config.yaml
model: "audio captioner"
win_length: 400
encoder_depths: [6, 6, 6]
decoder_width: 320
decoder_qk_norm: false
decoder_positions: "learned"
grad_clip: 3.0
epochs: 27.4
warmup_steps: 330
Rows from block 8 of the audio encoder of a small audio captioner, named by matrix and row number. Rows with one number belong to one channel. Each number is 500 + 50 x the weight over its row's rms, rounded and kept within 0 to 999. All counts start at 0. Numbers have three digits each.
After each channel's rows are labels from the 100 clips, of 14976, where the channel reaches its highest value: "strongest on" is what is common among them. Only what is clearly more common there than usual is listed. The data: notes from a synthesiser with random patches.
# conv1: bottleneck pointwise conv (encoder.blocks.9.conv1.weight, 128x192x1x1), inputs 0-191
# conv2: growth 3x3 conv (encoder.blocks.9.conv2.weight, 32x128x3x3, transposed, each kernel summed), outputs 0-31

conv1.55:556536458492521545589507562556557520495528522534439444505530519567504455485560492560486502460571470499585519536423501493469549505509512570452616489464525520534460538512514580549553454530498533457514462420507420529545471522466554454539560513489541484503505497474454510531485492566491545474546467574527539466537479491517524534495494525442488527466530524515470532506429501563451492473473481449554582503459497564487552466531398580502502500417450405506519326477482383323497524518556471399526483385559462449669615458491486498492506494498527391524595595505479560575557541453533465594
conv2.55:598486520506484547480466564470446500488477481550490483495520412501492477396470463384482415396516
strongest on: bass register; high-pass; resonance

conv1.124:440527475495493545477504541554562547539562558476561503530476579515449533573534506479538569527444589507537531517501544495522434505500471519483497521556556488530524500480453520533560491489510487545539455506520538499535607453488552430465464583489501498424502456487491525489549476544485504566533488427586494504479512356496474551522436541436496552566535515450524493432432507543551563493485522454519512388570490556598477563414474526529567460589556601486455469559537534513457564447512456496470543464667435502524545508500606519515561392463483527685570389465508611518498618509563469498
conv2.124:507541501341483500407518548537537516511445529527487515542455496484450473522538498517511359442524
strongest on: drive; tremolo; filter wobble

conv1.108:449474522458565498529518428471396533398467327365552482485535494493552447491517555450498544559501451421303512465528516443533512517563497506529453436506464339440450398521520491419539477494502514467468503480486463528532580479553531553560507562514492514519566492571539543572483365557522465572556567540581449500428534494481469495559519579489464498553509509468468532581539553514654489534529445467536477503475525485497542453475505499481498494460561542531499518532485557567500554494486485578543479519509504542504416545485542544504527490457444520569526503444427547557490570480579485546
conv2.108:282495474494488508477529527482585584526518503494558468501490521514476461512437496477511473486467
strongest on: vibrato; glide; inharmonic FM

conv1.56:561528507523584529469502482449519545502495476441518549561531434484453457601492485495469485564474477513531521510551533532577455551525503612504540537556512461431538493539548567500537400532492480529476479522444520486478502485531592552523559619441410451493494526546489456523422554460556515565487523441531577455492542518487522527447556504524503473590483556475465539590507548474511558492539561417417531542435505483514486496605478466513526530400490587448489513548575494479499455564475539520437488524672591556467517530539488507473614374502553471578499467489669489584507519593459470382
conv2.56:507562483518520534417498536524469507405571501541485539470496499501424474542446484567498393366486
strongest on: tremolo; triangle

conv1.35:509506453446441432504536532505541472499576568508503516511497450502490446531380516536417440433460542491508530510441520482469509499524520476429539406385508552516521486484475428424478490478505534525483480452510497497486483476505482518477499502522550520447467428454488540462571473586506569396560544471491496456477467526455425520501549511422546456529525553511535532439559449429469488608481471536537415553498508583540503464357529602476534519549590515465516414515523420455554527571580580476605529479338387497562475580462475497626486556514404504435532621460473485552502498474467531595
conv2.35:507464492569533510357459519424468465461455521472430539502519388506480489572564446525514446464512
strongest on: tremolo; bass register

conv1.34:470483517430477451419532491434431496443444458468549440471507510554436500502515542543479446491454459491426452431519487433442495408417403457491451500518448455463493490536506471595461512552413508488497422408504548576466456525509459500560494447500495440472443516454466553419526568481443497559495510536471506360490424473515504442470452430484494444549438484457469439490446476544481438460483478462427486559502570476509563418379506477431494397453467436561452478493518570475549474545525451498519623323518422489494524509549515538454513428539451570462438508507515459462435515335511495553
conv2.34:605542505544488485563459543501546563464442480591560480514437539516490522468507385420481578521489
strongest on: drive; swell

conv1.125:721487516501527470501536446448386571502453489456553519495503438500404508784457481434505481489470489505430499478571470443487487471459485496526495596573502470462527530493531549572539626494475462525525431526465525518487514472524492496595503506467494427446446452505488484489491474470472517675537478457529479439505492453533491437489508466514433527586493476544535629453482564504548493491499529519510411465402507547524517463555447507465484465520514559533500459524498604538506566488492509544528551487487460491516456466513548523565490521504474562505496490382530500475443494454521510516
conv2.125:392526501495487502483513505509400393402488492486504531451480491456373460477405486506486532528497
strongest on: glide; bass register; square

conv1.40:438521487494466492495517442469470441467508500536518474544416537522484434480522555542517379485475468431471465451497544445478463515453513442436489513565450525527432488465468469467494454594547471495546465524448545544443481540548508487509488497457568446485495555544504493453473575522510450437467522494456531512526458544585481420467470612454497521505471517433550465425514450527407542366516509500466559585513575501477546430455364446471463570539425482463431550547368417461418555531515537565483496523395499583583499422378412542514553459527460481394488519612399503419509473535573537478
conv2.40:548445475527560476475509537512495468578553459597497539479451504544584421539536565483523498633526
strongest on: bass register; pluck; oscillator: triangle

conv1.28:468537526477492500458536486504502528624542566502422520532565547523525552496559516508542532510508539525593509438508485548560495447591541533518501503438467520563473555432548538575443540518572502509541490480481499504490514548565500484491525580495401516427455460467510506495517436451469425550506539481504409392478462403562515511514452476487466540444479453389496476519491528518514498558538607496543509535583511511431453391334593550467503384523489579513360548498466493473506517486466504446470519461499379446489654523527506493511525523458449531525567508518343551521483399436542491544
conv2.28:538489538536422554446503537483458466512439507555441531538477509475381472535510449409491393497419
strongest on: bass register; resonance

conv1.23:486473536480446529439480511503465510475454476519542494501467436549510450494567463457604582441517514499489469540534428545479508473519538554544505467464490509459469530606525534486515481472488548488489473537479499505491523447485440548474498511461535526472444454547580478529458493484532464459407518456456504473523448492473551498462564503569456499548506477457525521511489521522513461499481466447522454443550575587489443487563480619475517536490481447523585388522501547651566480555414503311567527476532481511354579501438474406546519538556658655533500547403542476563468517500544372587
conv2.23:520515491507476542520603411514543482475568520500554509502386411417465524518600452489492514458450
strongest on: filter wobble; resonance; high-pass

conv1.112:581450438586492417531437513462578533559488529471450496470399484437449429535488557572451395489427515520518506497497508441510571567465531511476478473618550514473536496485494533504500480520473425463481501571488392482496427457492529469576481451471502547495496429441442482411473551400498478469559464455493490524525457461476386507509522532482450432494480607582482532468569535470352486411563437462539532574503484498473519554451479507484493522500410448519611473632490468442524493469547489479527416510489478415518466415587424562522584451479489445439462553608486453591483472534490548550
conv2.112:555446509476568508443455544509396428548451442504482522448443424461577444419511478440486500445490
strongest on: glide; pluck; resonance

conv1.73:494484533539522496500425449440529591491514532471511440527554443453444522506529534504537527531456516451475533596503460563484588556417563509519471528574379501497578519500440490427369492451513547459497543539507545534525451509551468573538564492508470569481487475505511547526489557479510432517457546498502479532563533569457482431489483489599516433554585491524562528484507549536540492458540451442402543420490519485434435428566515490466528404481421433521491465525476533537560442482448570437472461477471548412449485387423457525535511596582463472357404481506537366459408413482424480449
conv2.73:485509496373525564530550489531593465440424511489536518488515536482495613551528559562479528423522
strongest on: drive; hard sync; oscillator: narrow pulse

conv1.87:489568545511453539485515459555514576572473484613488444538514538445496497626509519506538499486437530508507551500513500505492535531503463427487526500526493483588471553564528496482503507560579513462584516534495536441531501497540530524552523554490520549485452459521464551431541427466512588458536603509530477509517529533575513574476506594503557419502539532521597437593535480517452450562558521486603456567556487554527568536442465467509516465583446478469435499574533532589453519502506629541513476542562444585546509494496533489593525535592571511546713537591554472558524593553440581546
conv2.87:529526419413558534458523482491477431550487543464530433496436531524415482574476475574551396538524
strongest on: tremolo; bass register; triangle

conv1.104:558475479527488414521472471480494501544492514491426534437505420441455453595415474495421465466528491539451485445419540444522514536456477489492470451498456474487489459461510492533489558447518455491439512411539513455539475383417507540508516465482432467493468477483406503566508509456497512497556491495495501492426495504438396509550491539463421489514493551527561509505513508426468527562481481469499466459471590328432500560530562329517492501505496453556562478467488492408367489467315581509562445546338507420475542526502525485497467548561524457440419532429442431481501542546472488506
conv2.104:400486514505541441532488460499412458471441488428462523512599546526489485501406406444447531468457
strongest on: glide

conv1.15:592494459535511483559511496462485450446431497543435466498425456474517415491463462498526443503507361440513504585510401467450514494475531591511509465501512512500554499431494523521453389518436497454512499461451425454477471423506505536442518536510531469578531468541507385517412512532447529470478478483408509498474489548476520503495523457513499392445487504504471435492478467487508368481498513535529497453491449555509537535547449466556543522391429429411558524525448479537550419483564500421418416363578471511443520426504492368461561516525645482586562486434585548470542595507475517449
conv2.15:502546490440527570523501532442503508433574519473436467529468460463475533453495458457516332421489
strongest on: drive; hard sync

conv1.7:452486488476483474505461531447509437551429522425544500451560433497455520427519558476594476540423473514496484480533524517483563474488504421594441519581517532436476502518432480527519423473551528489474530464516421465515538481453618472497523457481541581472551491527526532439508422507561479532423382513466542607472619451489525508554500500549490469561453484429505517518469494498396510322473457520513556478450518564468490532508466519553522537559547506559513519561556489538446523597530522410597482552604549533512560568558594507609446513563437405460475555410557601455551472530514552524
conv2.7:567423487414520490499496452498534494539492483444499531570505487474508454568390556586598520425533
strongest on: bass register; triangle; pitch class: B

conv1.51:479570549515515526448520513491395551488536425479478437550516443455574517566464533486418482506525405526368561534547456546486530467528521497464509568526482396460512543505520513399400464463507505478475515503491521526535462505555475505548512515470486518461473503483460522503450484456503476566517478520498400446494494534478504513533555546435531432507513515562549495602552546499551488462542482446418539514382551583535529519451542478528487473427473385478531479581540394507477551610571601393555509445531529329586486585552547479506550474534495470523481519427640591540425522496461579527
conv2.51:408459481437515471454487498450530510555549498487570457483529460502470516553454510549501519315520
strongest on: glide; bass register; triangle

conv1.49:599523502495497520495595494527548482496632484568517426585576541516489523484465551454543430445448437538523458481504463491560493512501610493512544525529527531538519584470499474524438423523502516375529463524482497580536502512410551454446443531467555464516528559469507521505416635535488489509471535497498487525568553506554487497480589471490540415543504470545564406491519628517492528485441524455433554526505569481453406516456498443432481414503454555450514541547498436503486496597515517528471489543502565470541413596518458528579597589547436495441426492499580528444400519415413597458
conv2.49:601396476495561508437449447430508411545562480479487530420534504496481429504522509531522416471538
strongest on: drive; narrow pulse; oscillator: hard sync

conv1.48:557458488467521483495514534549496462459565502444494499513507505498601487566428459498551568553502475482573534539487577446502510456543488504472500541446559444555341552504537464467585479511547470490506446538489497463484565490523499479513448527538572519449528468577478416468513552485468590502552540495565457462473506515427512512501530511442540448484499549477560519516493493468472500471455510426587489515616556532488502501493513451490483539548456525408487440489559460458548439587476495526379467520369531597492545578474487488565433436586505487419674526673568580546564394545539577462
conv2.48:495447469411460485416468533474545475490554488494539410507527477513492376488564523492520388548567
strongest on: bass register; tremolo; triangle

conv1.69:392514498448500511481539583491494493588519587497481485505575459576537497369535545529536543460498539510656597515502459526426491498539495415484481497456517513487446488479588434416449428471523560507498548452521440503537505563582495475541479486498503496469493446472535541462524504451495425446494529597465452466560446437526576508508471525510467513491470530507455467506494472534485494488472526517460548534510556465454530447546455524476414526500535516527524491370569547422460608624409521373613552493540500458527514573543498452604469557471390562523458549405559571506464455549486588589
conv2.69:615440501540426454433548545447489489503498532485495463493560475548486421472468497601582478416486
strongest on: bass register; triangle

conv1.42:512541506539513486492521535501567516487504528441502492581591569458414511451582574531617545534494556502550503574527534578570458537545507476528495537531528551511528550538384527454490502485501508475491476527477462595547525529521529508507474564490443551438478496562503541465519574447518495517443462559538480497486504430486529563508486492485529535493503481501534463576496584521538554361566552342532512511537566523533449499493575524560566453566516574562424516551555478527527549579539455451491549403614431392493501557547559547566530498532473405635508626476618578570497515521509557511
conv2.42:551466479441496551532519510522589516504530519598528526529489460470433496570560473630510403451536
strongest on: drive; narrow pulse

conv1.43:493480528427512452605437451434432485344450487414569563430532521469571473468460468445439592569496513436370449488505556446510497525507518483541493457448407404421472481568522485355506488463541442497458512547493450488502595475533536517531531568559565567518504471476496482613518446529507457442498465467579540480369487468438467434505493544520433494592508493506482549453567449484571555629478527444428450509444524539496523546487426503516512443475472455512447500583458494523499464502498508487468546510468477444451403462499453574464511475522476513481455553424545529521590487418578515544
conv2.43:306530519502503451448456534470521540475486528473504460478440522472542510413497516469507445423531
strongest on: vibrato; inharmonic FM

conv1.65:492457502491493519488503549535523415481504524457568513435487464445426523499442508496551506514513507473530472420478562545603496560526523470565468510478507549413504447502440523495502535486506479553426494486527402480470568480425497472435439473539521471516575466504547495516498557521547528538501431544470506518427458409429444530571505564431487584564453564482470507522486488462602561448466514496514494393545469556465498457542511484491520333498488629528397481453575451407572456479478482540418457483515438481385380528442627518495530571437367455483576497483470583474541484374521524468
conv2.65:466460522448522495419548415534442520529467582497446382482499480412430459490515558532472449559482
strongest on: filter wobble; harmonic FM

conv1.68:426473549530446507468514449520469520445499434481469600434495528435482529477545482531470491486511539470508435479455501521434530509586552425541503510553457468459532477499583518447498516580572525536471535475474547493494464532589501518557496564533462506415436494416551481469542422423450482485497463448568497424505429375525512451459476479564562528472504489423472486501567526480562548550510523446451559557480488567452503500362463503489468476550566519488427542548530388428537501595513438520487510441532458392457496505420625509503569528461370516500455518489488636364433518595526576419
conv2.68:490458535512483543375497485506493500539421467531490411541429516562549505442570576539607517488517
strongest on: bass register; filter: notch; triangle

conv1.116:403473498419491478443486492478509487518459450451544499430478480487505488450530511433478513548559538473444487432487522424492527508593432434459468420502481496483369461461450483515467516461467459501419570472493451537509585535567526499500514593535582479459523456477514572486510526603508488550544512569507472490482464440452563527502456573455479608596514564534553451540493512481516544458493531470500476482580419470455517461474455491450453495564550504558463512434544428376414494378445463475542477419457443362529434491550500552429416510549490459602490588461498569596490434638550456542
conv2.116:476471519508506501460439619550560578499412535472550445514547511539486528389511534422581511495502
strongest on: bass register; vibrato; glide

conv1.97:414517458492428451517514448508497516500519553488501491446565487532472532419569535478548501528507524523547468480498436512451510512507543491500472478509498535476530461516502464493455512471504489564508450470532513477472459498512563522470499558530512485422404477487466554501515490528358523445435496472540515532536515477563469512507525464531464498525522430488478489437472477511518501419538559551529438479468543500472472529510470532418559426556594520447563488646530618618456475548447607457556526478551487497361511516574424396693524529553497626508438614440488387499536555419546417622
conv2.97:574444488458501494529521481409483474535508438506558566535380471374479486450457464497493487467424
strongest on: filter wobble; high-pass

conv1.119:644559538528574526502494451544419499556437549527529475509505446458428467659530503429460462491407422548480429500564475478488513440494457502504518524576468528506571579403516485478521525427563526458506487489462453525483504450485506588573534556514425434499418497473518502474440517488516566578499486490482441384527538591505448538386520536482535439570489547454539610492506597421567502505502499537502501535412480502510392483517535603415460528469511484454542551468452429427590446495568535499491463443531514486505609514476523481561479524450564484465429471518550541419471466393443491478
conv2.119:534525460448535496455516488513464394357504453516451536499498484525503547412467372517526469497527
strongest on: glide

conv1.107:525537491535531478530524566514518509543376538448494383521512515539565494515520506549463504504536437527536545558433399514454571443523447457491495483429468488504396528516479548441526377501484547395488472534523507503498494504510456524563513521494462557555473508477439465455466375489488490478482480524463419487520455522468539505524432449499509396510495426547514535586425437457483496453548474478501452440516601563472493545543519509493410522435381425428541419511568464440440429578502524463517426436540517452567409446571424510564479491561494364470572620504541361498527518423478508519
conv2.107:496463458422524514465537613456495500636490517500483420472497422504444445582556497493470445498489
strongest on: bass register; high-pass

conv1.13:404550525496538533441520508473421526519500410485486451564520469537516449476447515429454568474485398529414492449558520515564536473495524473456533510535454418476505593468431487351472422493509531421536407558481488520547531491421411516536489532468453456466542418525442468581491392474470328556484505491550428497437536547515480508534550462442478453511529475428493524549478529547553452505549479444489483479532477514505499509530513467467512567492559568526475553470447350434526490593501514493489467580537594483518584570543495510521546584514561420535485440424582607553454514597510509470
conv2.13:429474518484442459487479396472520525520550475443509433476546479539471577544382438569507497516412
strongest on: filter wobble; resonance; filter: high-pass

conv1.117:464513433465568541496510519469463479483451557508564433510439465497498458535499473529493504466498467494504530537516411538462544461528454509500488482448449546461517523523449517502434446507462532422492488541429453530470487545538399545473478503464542516542539494470580428416437521498540484486424520491366437447571452577497574539445551540511471462561459512515519596520532450495556371450538540532541438451426420594476498493473509591471500497403478432368469450409445421418525511456561456350564422393535536409547588506517501501465480473473522469493506558519573447510466516362433438548
conv2.117:515533468379543532429524594507568440522532513515530414520442407445503551479486494479420505461509
strongest on: tremolo; filter motion: filter wobble; hard sync

conv1.113:468443454515524504514515469476547480492474519517484500524525454458525474535436512458497501524555483513516499450451498438557535460542531534478436510474518530515547463407499466459518480501445480485542538358436490463467499418449551557512461521501391486548520510522541465586413411490474534458504555522477530495398568554540431511576525505470463460536446510487515486585488585510509531516459563593458489487530501334539400588499580431552504499531519587544506578359544591466456531519438536608605526476495515518533571602509498566581412513483543478540431543460486450489550580612529392417
conv2.113:485504478502461501594490510426516519502538478477367518543539626552465480529494430501460424430519
strongest on: drive; filter wobble; resonance

conv1.6:550539525501388544502504480550527536531547478552490529551550554479466534510523505500647500551480529514561456482544453547524463549563507502538497527558515507546538571504550501518517555494559545519564507513489469506457524489549632529462521582530601474408447477521558521419515531449410509487509451490567513474464557463501441520531568440562539513493472441464476512516400547519477539514512499514488505485492532515550444489518404410583546437513483552563406417700489529690376527524404492490407548514571477508428465571521570543548542510546504457539540490458548533428532534445523503508
conv2.6:593484460527483474490459496428506452509480472515518489537337461382463486531456560544507471453498
strongest on: tremolo; bass register; triangle

conv1.115:509548564543515518513518424500468513505482441515487470464582507379447483547557580484476389550408454438443458517553552486540441575520490482492531481553520481535503454566416538555477536533500472552537490464479586427430529521555527509526464482442415506469478481571437508483445493495459535430428564439477495481508459482573533506473568484481595470586502559482507456534517499529453454527492579450513465517587483494508586489507451371552553467509413567411386540541567537479413445534433572529463489520499529587567548508508586526544529553598556433551649510575598521555550518573482521502
conv2.115:523471404442534529549506491520532452538535494492473450506476503448494545591515507581603382574539
strongest on: tremolo; filter wobble; triangle

conv1.84:400506460445498449481530535473494507454466467483600530449510502487514505485504450470565505551508467514457569440497491473498544474523480422450479542421509500443391469501511502490578497549472460522493544530545475524507598501518492466523488530521501538433515519447585529547481545527547516484483455579465552459503467446515509489484476549446513530574474504505492492562461519452579576549480495460522476383479506546411478439469520540337449421537512506519501512394478538425569557445504455449603524510431449408521488419462484418524490473411314527495393552370550506378426405409552517543
conv2.84:426529518561536524402571534494548540553452493484453413499451518524475521534398508568592533503553
strongest on: tremolo; vibrato; triangle

conv1.76:391431498516564519498532487491456480488509455438510525507500520543658480491508519470494522530534457481391445476493586491504526554493505453513479485479453413490413438517407578372509454510510445503479482503502429476609558466483542512503553585510413549555558469517402496573469488547497447502477509465542479533392617546481395498487528555426491492492558548413531522507494439523600553588531436465523486515554523506495515481478544363506532508518512511552523511560457403542481414511509555485592508537364454489589530556482497581504523520543544507476487571464459454527518615459538489604
conv2.76:353460493512553525602407508463559559538515498499497476491481481455563526536480480481456395508477
strongest on: vibrato; drive; inharmonic FM

conv1.75:519452416505530509518513478547464488440527460509529431506446549558530567471559453511544440599375488525477504457400483410510471409483492566481498458475494483535527552423502546555524384467482494386479485488469464506464490421549514447524531553470471544496509590525509484476426514510491481475505492453511454413574529443532478483424517494526442418468492545482472462451491508529503444469461500518549479509472398531477455476556480583483572535475487513440624513364430456558540436423485459556459422457453488587497518455462436372500449489479549577499575457541463399377588474481591397549
conv2.75:538526492488476538578529609512509537470551557577521454497359503483529458439504454459521430434500
strongest on: drive; bass register

conv1.39:477482468522569472486526510534497524534434508502519479477557554531517413536492430518445486351486482481527474479493520536442447545494557536451494502527470507524468495519497509502518514568526452491494509581491494492431504566488421513468493390422507488510513516500509456526475449506560426506512514480384483515500382483512552444453461485493498502501507442489547512448571520546477508493497553455492522507483446692498478506463579694487408484511507468523564525422558547638745476537535494517562484514434487493528551545478503486522455505474495662473526542515531469478462496404575473548
conv2.39:502515501500491462496520513477493510492495500507517507504301359387487477483512485530496520461502
strongest on: filter wobble; high-pass

conv1.93:615471321490549481469475449510447555470516542600449497517510526463494483527480503401538507459525524483482453446492480497551456490436512525443523511522416535557387511445511516556481582416530505563489492594489490405463448469458542509458445447520460434532456380473482505521552512574480543453519458500441482428493516514507396413467407454422491548487461458499495530412490474486500417509453536453523547435502577488479520467445530522486507560525476499455543402461502550516500475564392533529533469449367402524478604494445488433543430544590549502484472587484389408498529503502517430538
conv2.93:508442524536454452618550435426425474484474538436470493530514514485473568491515389460422473549498
strongest on: bass register; hard sync

conv1.86:435505484462502509488562504489531473614538617398513462474511475537468470483507571532526396511529541619574520437495482464486484484541558542504439526497479533492525480519565495513510493487479525502503495516447480526410544473482523443556509499541541527545485467473542502493451555474503390394469484460480452488452538348599385552553546478526499500508444481513537423459499539503438539454436379567539564462516479466488547522585540493535540453544535502536574440453498541453511423471519524615511428396591512497478386529562421509552535509461475441585492417529449489505538591406563371442
conv2.86:641525461561539507465537586495423516515523497556428544473501517505487501451410508458534411506449
strongest on: harmonic FM

conv1.96:636485508503578470477480509419441549590426496480516489480462442494458480815505502492417487469534486572430536514522490423501492537490503462505478594523500434471535479470574475510472522553476477464506482455465465481461472501565465539572511516534486478487457522493458488404524512324472561599543490562537521464529458531521494440486464560560489519545479492572529581575522550466469511438564482459436449578437444400516569511547543486520488498409450525546524499447498554473501491496431550562609523520547475487526511505528543468506508508462486550441416515526513504535444485475549509501
conv2.96:434510472517533536443498535479372395401442510527541545463540526505419444494437480487458531536500
strongest on: glide; triangle

conv1.0:427504468503486429450495566462448532545475458366638436438543444524448522437473517416529534518487527502437541536556431474479551469531477434481466531456547503445424435560430449557572475452444495468451513604536512542522621480485476563496460491469574543472503448456571536499514451565528524514480460590516511530573467489534544502544504530534507521583475479467557539496446500500524512441524466556483495399425488606495498557477416570519466480589632453555517487585540532580470559427558535452512578418506488437489426480551525490510523477550475499536408537331523552493515475436538505563
conv2.0:474478469539532502461499512485593544544475565516533470492397482414395502419397494481531552500558
strongest on: tremolo

conv1.19:541601565524467548519517432519439530501525445457487492526581461431432530644475552418489433476554449522467520544580416518539497526588500528491548574556510508484576552487505472446485517488547484521530508455474485504507471478491460616464497599517421434484502487473518512496446542438473508559468529475464483467576513481566501528483615585520555539552492488599509576584507577398547460487564549419476505456472539421495391494512500537532485494509447530518557542468546533389512529579411507467505488453531503372455421519529540506555472522565561408535503561490597528606425506620444488535
conv2.19:518481468461549524520474462533444337525531476551471515535542560538473438579522530572461527577475
strongest on: drive

conv1.58:409460497531479421459490488460560470515477530441504413462469474523463532450491592490514481492557456524470452403508476477569528513542510434538367460523445569469547380529382392493466575534463552570427518473433477524459536533432551550488428464488520461488523443458548556538471504545472454569469482582511430537459520472521421510557517547433492557511483504427493453529426559507529470445519420530540548413572425471496438538469527480442544466564513634566512505502485522479511543397525505511551419521509508462571497479584482554600529620482568430584468516538476541505429577527537409448
conv2.58:520432482469505583446495518494554532581414493544483499508524470504451443406389490484490446588439
strongest on: vibrato; narrow pulse

conv1.121:598474455534455473614500436484490516498379515534568477532587499443559381463487513499505471519574527490436514547516531526400513557545505501566531475545470485494433530543442510476525457522560460461518484514455451489440547500515549625524482547487569563482559483535513484519433501540490548470519474546432541476504537494492488423562440527527482495576460448612470448583514460542496526384492518572409475562449562487481462558561500525510467492531543580528412502473568460433498514524496493527481574500564493564461595515465557520442453438570457551480457470575584550357577390368519562436
conv2.121:427469504402519396489547618470523550417554434465503531523523479557541497526550478476537466459537
strongest on: vibrato; filter wobble; saw

conv1.8:571523445545473512504502492530464513489494481578505354545526476490502423441489530469515454465480460576524402476535451488445568422501495487494521497613513549481476512553548422536531425447516508358526439506467445481447475514492464471552494485503579521570482446489501498439441507578501523501458474495465423552556534560571478596501556457506489413539459500504504525468511517561412427470482475532544547408403418500498453499570381511462475543537485402438533506452427451439517481540527544527462414489519644391498509423526397510504448491495474442449459565593615491453540560406513547505
conv2.8:585491532455529537342518538505451457549485469483479464505504518568472480360459463470485470506499
strongest on: glide; bass register; oscillator: harmonic FM

conv1.62:534471463538527452579501400466376536482408423492514498493531483421470488584431539496458478481587457495393549460511443427464474439554524473489449511547508394470502526519520435464404551595473416521507547506477472485458549519552499537547507563503532491509508461463474533484477529482495527580525515608529510416444524512523382449488452616513442485551445466560560479516525466521526402408538513513504491456471567461494507420502446474517494478490455492585510433542572457509452575441391588531527601494445452508520499581510470486523538526584559488458459556417453434534527498330494417515
conv2.62:365494475553537469463519560455490467480480513452591530501496514502509439594487507451361495489493
strongest on: tremolo; filter wobble; noise